Weights of a small image embedding model: norm layernorm, widths [64, 128, 256].
Rows from block 5 of a small image embedding model, named by matrix and row number. Rows with one number belong to one neuron. Each number is 128 + 32 x the weight over its row's rms, rounded and kept within 0 to 255. All counts start at 0. Numbers have three digits each.
After each neuron's rows are labels from the 100 images, of 14848, where the neuron reaches its highest value: "strongest on" is what is common among them. Only what is clearly more common there than usual is listed. The data: simulated fluorescence microscopy of cells.
# fc1: MLP up (model.blocks.5.mlp.fc1.weight, 256x128), inputs 0-63
# fc2: MLP down (model.blocks.5.mlp.fc2.weight, 128x256, transposed), outputs 0-63

fc1.228:154095185141147139166115111122177132197113139112090065107118102146113142149152102157160118149155144134100163164116099114136128150111139164097124113125127181180092078062104082030167162082177172
fc2.228:166131172049155102155120121169123154082152089112134148174117124082114130045140160182070115150099126175089150108185137163159111089117055082184188147144099100159100103144150103134150085145089066
strongest on: magenta stain; few cells; cells: one or two; dim

fc1.36:136158116135090095100103144115144134096116202110096146142116097167168114064124091158120150099118100066124158160130144131132113148089135140149087118119151099144120060139127131130141206140144102
fc2.36:127107167108132169109065161112100097144108112107131163123108125134146141115149162130154110136124064198147101176132142104162124106060147191059117151094103176138162097116162142099149065133110140
strongest on: magenta stain; dim; few cells; cells: one or two

fc1.230:121156139111127162171182145175127099072155104136074163128129152141070070140116116134077124146113073071131169124128134206050180172110136148160160130096141091180144168130220205146128133121111122
fc2.230:058156062104163128139122107196102110107090142083159146122175108170145092123141163151145102144087162125067160114125099100124121141141136167150130118127215093111103098138151047090163208148082117
strongest on: magenta stain; ring around the nucleus

fc1.9:141168096110141108164125123115167150125074155157177122152096104146130127123127174112179177107176203091155089126095111152129147090150152093159179118140103124143156190095093170146145138109180106
fc2.9:098123170130124061076145173149169084115100098071157165073109126125143166152144118129070112111163132077146149104121164150074157100163135108124195077074042187163141148122148134086154143140146149
strongest on: few cells; cells: one or two; magenta stain; dim

fc1.23:140071151157137093130168143122103143129168122160085131150163085121047114112131130106070147116140150134086116095156170177122143125152054110058183173212136063099045104127123105140145080085120156
fc2.23:172114116072131174105122092187100135130147083162145154132109108116116178038098101123125176136130124146175136044094100102049120154160144108101125161079116101101096101099153105146139100127090162
strongest on: yellow stain; crowded; cells: ten or more; membrane rim

fc1.109:115061094172042107080169111117130126039086095089103120106214115136102148107163158111115110151112071131108175140145098132134171132160135170095121145104108157137129102085103139137149097118152125
fc2.109:093136182116169110117160174206117119145109108122129183141177137096142115082134162121128118103132200104170135084124138207080118152161141108194136107140174106159048119147124113157146116142076151
strongest on: magenta stain

fc1.56:089125155105144111125113079105073127083102108154149096101155108144148109189150137179127102152163127166169184103150151089114169183190154098092125096141127182096159172081060143180160111069139089
fc2.56:122080117198117133124136125146137151097083118058128085136083090101103142098173116067107157111116065161156090165103146139114122149147073095121149134110175140076105122069150131089066111082093112
strongest on: cyan stain; dim; few cells; cells: one or two

fc1.197:132121140090168153154124156168109118101127109131124142072102094166133123136061095095110161124188131150150160140120129093165153099082153099145158098163163134165164071129062171130124148084107163
fc2.197:189186182089143154126078164098036125158128085143146137167105147170159111162163121094123158148151108106116111147141123137124156101096157172123138143090104190099087149144121157164097181031129100
strongest on: yellow stain

fc1.31:147113120160127113169142080183156140148139163154127148140140178076137150077175127117131151155145107101158150187122133103098131110096108149110125141194089122232165151127142144122124115181115129
fc2.31:068108110174169102116105194124177092076142089162164145167146245171071093075113134110103096145128137125122144133154107145129096086110110127191155063152137096115121112128141094148128134166176124
strongest on: red stain; crowded; cells: ten or more; bright spots

fc1.26:098108102100135142151103105107155108165120168103130129135112039159132153133080138074074176098126135127139074092156094103141124073152117164165106056133102105133131088155088194125173127172131129
fc2.26:142129193093189125096117122091117119146121183100157063150156122137069098158200148178097166148147080080123098130146117210073098086107122151076092141117097149122147160143125167110135131137152120
strongest on: yellow stain; dim; bright spots

fc1.155:114120126154096121141083144123110101165069158103175107140113074184116135120132126163139139119119103119174136155096065173091100068114057129133111133130143140118074131130127122137165189143157075
fc2.155:055176118132162160123145148146069084126127164101129158143141152157075178164137116095113199142129098152102148115148130109169147124084161183172149102135071173183153151132140073168152120057123115
strongest on: dim; magenta stain; few cells; cells: one or two

fc1.234:082197070111113144157122125162122196140099131101129122121113070141178137121128089173136153165175171184073173115138070140115179111112100121112079101158120176153177165097119046141164135154124090
fc2.234:142110153085097126097105099140115097119113104156109113117120131103195136157107061144139117168136100145126151108099110121122150159145095121191134149106139117122173199234088123127128090098093174
strongest on: cyan stain; dim; bright spots

fc1.146:122139175110134158106147123062127167130167144140052151133137118095119097109145151112178134164106148128187168147139132106095078146118072132102152172105121124140134132109126132205060162124070133
fc2.146:142096150167114109149141120110107126143137213045127138080136131189137083090131087078167090154097111127136133063129134091134204179102142062081164111083122096139165108112120143109081143153108148
strongest on: cyan stain; few cells; cells: one or two

fc1.137:111206119124145122119143133108105119138086105121169175120112086061093122163101100141128124121142061132110212130143119173108191110145149099086172108071168110167070103147115148061129124145103122
fc2.137:193158092137135124138209111093161136128115142142134122021141164079159187166129100136151139114070141147128116170156141142129087090131137094167088134087139166116137112096152134066171053134125100
strongest on: red stain; few cells; cells: one or two

fc1.209:122115097070132196115126139168081130203137129109157149128126109177070096163161150149151111109134128128140141116068140130108135132107079160121082096136089126139105152100050156138145167110197158
fc2.209:176126131151233102109147172158111153159119126057129158101127065182110107161156203154132098156141111159126176166124160153110096106140140180166182130091156173142156076143110144135132146112114102
strongest on: yellow stain; dim

fc1.194:097142102151126174116169128112117170135132090096155111170108150135145098145183126154127129202128120141163118152106135066174191189085126149132174113152118123152142197125148152140172118171116158
fc2.194:168158081080138081159158164189181083138110173130091147128085158139156134144104096112105134148185080124155150139170184096077124092121121057120153157066135148137125161096129107175108108149166108
strongest on: dim; few cells; cells: one or two; cyan stain

fc1.8:070160160129162181063107117134084085080102104089147117129108069154092091158166130097104133178147147118109106102175138116158132153145086115148093200119088161180180154131145148114179115090119136
fc2.8:124128146136134107161149115195190092104108118163104131204178124151163146136136105101086122141137164174102191173127109207134140173121092149123175123112130139168113111145099164177128191135088139
strongest on: cyan stain; dim

fc1.136:154090073176133047098123127152172166138081138157080133112094170129178060113110138154135124116106160098139144104149134148141163104109141134130148124163115153117194167106117131185077114189185106
fc2.136:187110121091172118151138177117100140127121121168134127094131123172172114114155188141163116174108143110165108097076097154116138131124149181168117129117144145139136186161190071099114136151130125
strongest on: green stain; few cells; cells: one or two; dim

fc1.165:138103094152087130126090115112187083161102114085142141139170119077154067198170113163099115134080143090127110150140143089171070094139148173134154133184099095148110092124181133110131080135096147
fc2.165:117207146154094137108150117135143112117212189110093150105094129111146147118109129089113155105077122126081131094206126146088096170095158064127154141155036112153086110153142132138157106144154162
strongest on: red stain

fc1.158:111157159170165148130089107139075137124073133114120131073155090087072172070172116046124112133183120098098150153084065125148102137113132115119152140116140142101148158128142107104106119128161136
fc2.158:076152167152172069161128136120128127133123127117087142109112145150059101094108142075112165168149111067167161136097076170083134146128115096119179133118168158147153114106160176166105094086216132
strongest on: cyan stain; dim

fc1.208:121124124078095131097118089157202110114127185151079102148165089119090151168075147176150071164077113110098128120099097114060092104153110090079148119101172124064116091159113172142095160139154141
fc2.208:110187090146180123140133114143092125154132145179140103128071201087171185104116120134084119118108131144113137136176148129128130094096121124152129166133093145127143135145078154161120018110197132
strongest on: red stain

fc1.15:150126147119153142166130100154122112186183120091143090110122105081120134091131165188139120136090135155137121139167198102163115106119110132118105148120168116159159144122141148167118097122115103
fc2.15:103091120081137137160108140185128162115069128130069127137163128186132183135132104117167119091118115111142124104166165116129110160144175086157140131103119146081108071088151124170130139122184147
strongest on: cyan stain; few cells; cells: one or two

fc1.186:104174134196168131122120175112171173152061195164139134110108113115091122113129133124143124156097122084169099104137139181110107157180119099123142092134169153163109091162094202132091128146079107
fc2.186:155135123173143156193113165101110113144141087123134092241142102108121102197148092164131108096178096124114163106128154119116152167106128126152091172101116159110165163090101124128117117142136103
strongest on: magenta stain; few cells; cells: one or two; dim

fc1.37:135079181119127075194130122126056153166105146096164137095105164197084147082103127092185113105187079166116128109063161112153095111072093156119132136132157089117126106096164131137174065156171196
fc2.37:114118114113154146065100091140135146107193139106113149087136165153042111127122136126162098106053115093110113116129105142138104230094115153145101127135098091096110093205156127075170099127104061
strongest on: green stain; few cells; cells: one or two

fc1.79:170184174117146163105091104072129117117160115156124108126129127122151149134135081133118090141066091131158105144074156100115099126216080120146108154056147089174130122111104126108063160145105128
fc2.79:109117081131108128070123088104133149200132135134135066083118162128096104115184142154143147229152118138117130082153106118090067156118132128157147097125126136092183158142083080121104107170180148
strongest on: crowded; cells: ten or more; green stain; membrane rim

fc1.17:126099111152113181107141153101129095098163181129114085187128108164113096100147123078132152159131097124104082160137100156116144167150148103110107152177091117168160094073109057141177200130078142
fc2.17:116132168111129103185126068098153120092173082127147104149169118106153118143107083101055141128094069144157169108115156169120154109154136131154103093181126128131127143176143092090147101076073159
strongest on: cyan stain; bright spots

fc1.160:190170097140152176120129124135163158119137097161112114093105114145093159147132117083176172131160168130152122162141147138089169128174127167110111109151113131113082059062113079131107130104192148
fc2.160:079126072158083127152159129120151128111210104163156187127175184115100167108141122160155170160126146060120126169102096099143145167046176101117155169093149143089139114155093142090079195122127120
strongest on: red stain; few cells; cells: one or two

fc1.124:092063140139101135142114096119144129130171125154166138157150112117148082080079078114115120134167128171134185165121131181140098189129095073164121135074129139176149130125125140085078115150121112
fc2.124:134114175170119160138125109098093179097176121164165197140129136116144161104112113150152081118180137155152160198102103080154137164190136109103119183161169131114076134193159150119138096137030131
strongest on: magenta stain

fc1.16:109118091148116150109129149036146118099096119111122148126104139096182164144122177111122086106095156122106124104132171145080126084149124065170130124098108117139108111176103159133154129167126115
fc2.16:091160089202098137131104156054171131093095170134072109116169178097179152167156115117170092170135099131099095156100142141212070086119122126121149134052133183077146157127111084145136160148145155
strongest on: magenta stain; dim; few cells; cells: one or two

fc1.226:144151119096146130110162099121163138108144105106104087081159055075116140156116136140198090175092120115064107129152098133109128129119166092122172136186124086163140182131140098133152140123145224
fc2.226:071143132113146123062092111127080131147117190164095094125126116152130145126109101118142097114150117145077143156169113129090163130130131137128112154165130144143114120177121153093167116072197105
strongest on: cyan stain; dim; crowded; cells: ten or more

fc1.222:160103124121186164137075166127166119154109079145126119128121194138125113175144130159132104091127113092185135105180133152110123126104130080135113123123166138140127172156077094141129103153156161
fc2.222:136123089161084127159159121086154138147143153104136179158177132146158144074154138158128123187100157128115172107134164147062194059113117169115126082091150089150091146107108125100105195144111172
strongest on: magenta stain; dim; few cells; cells: one or two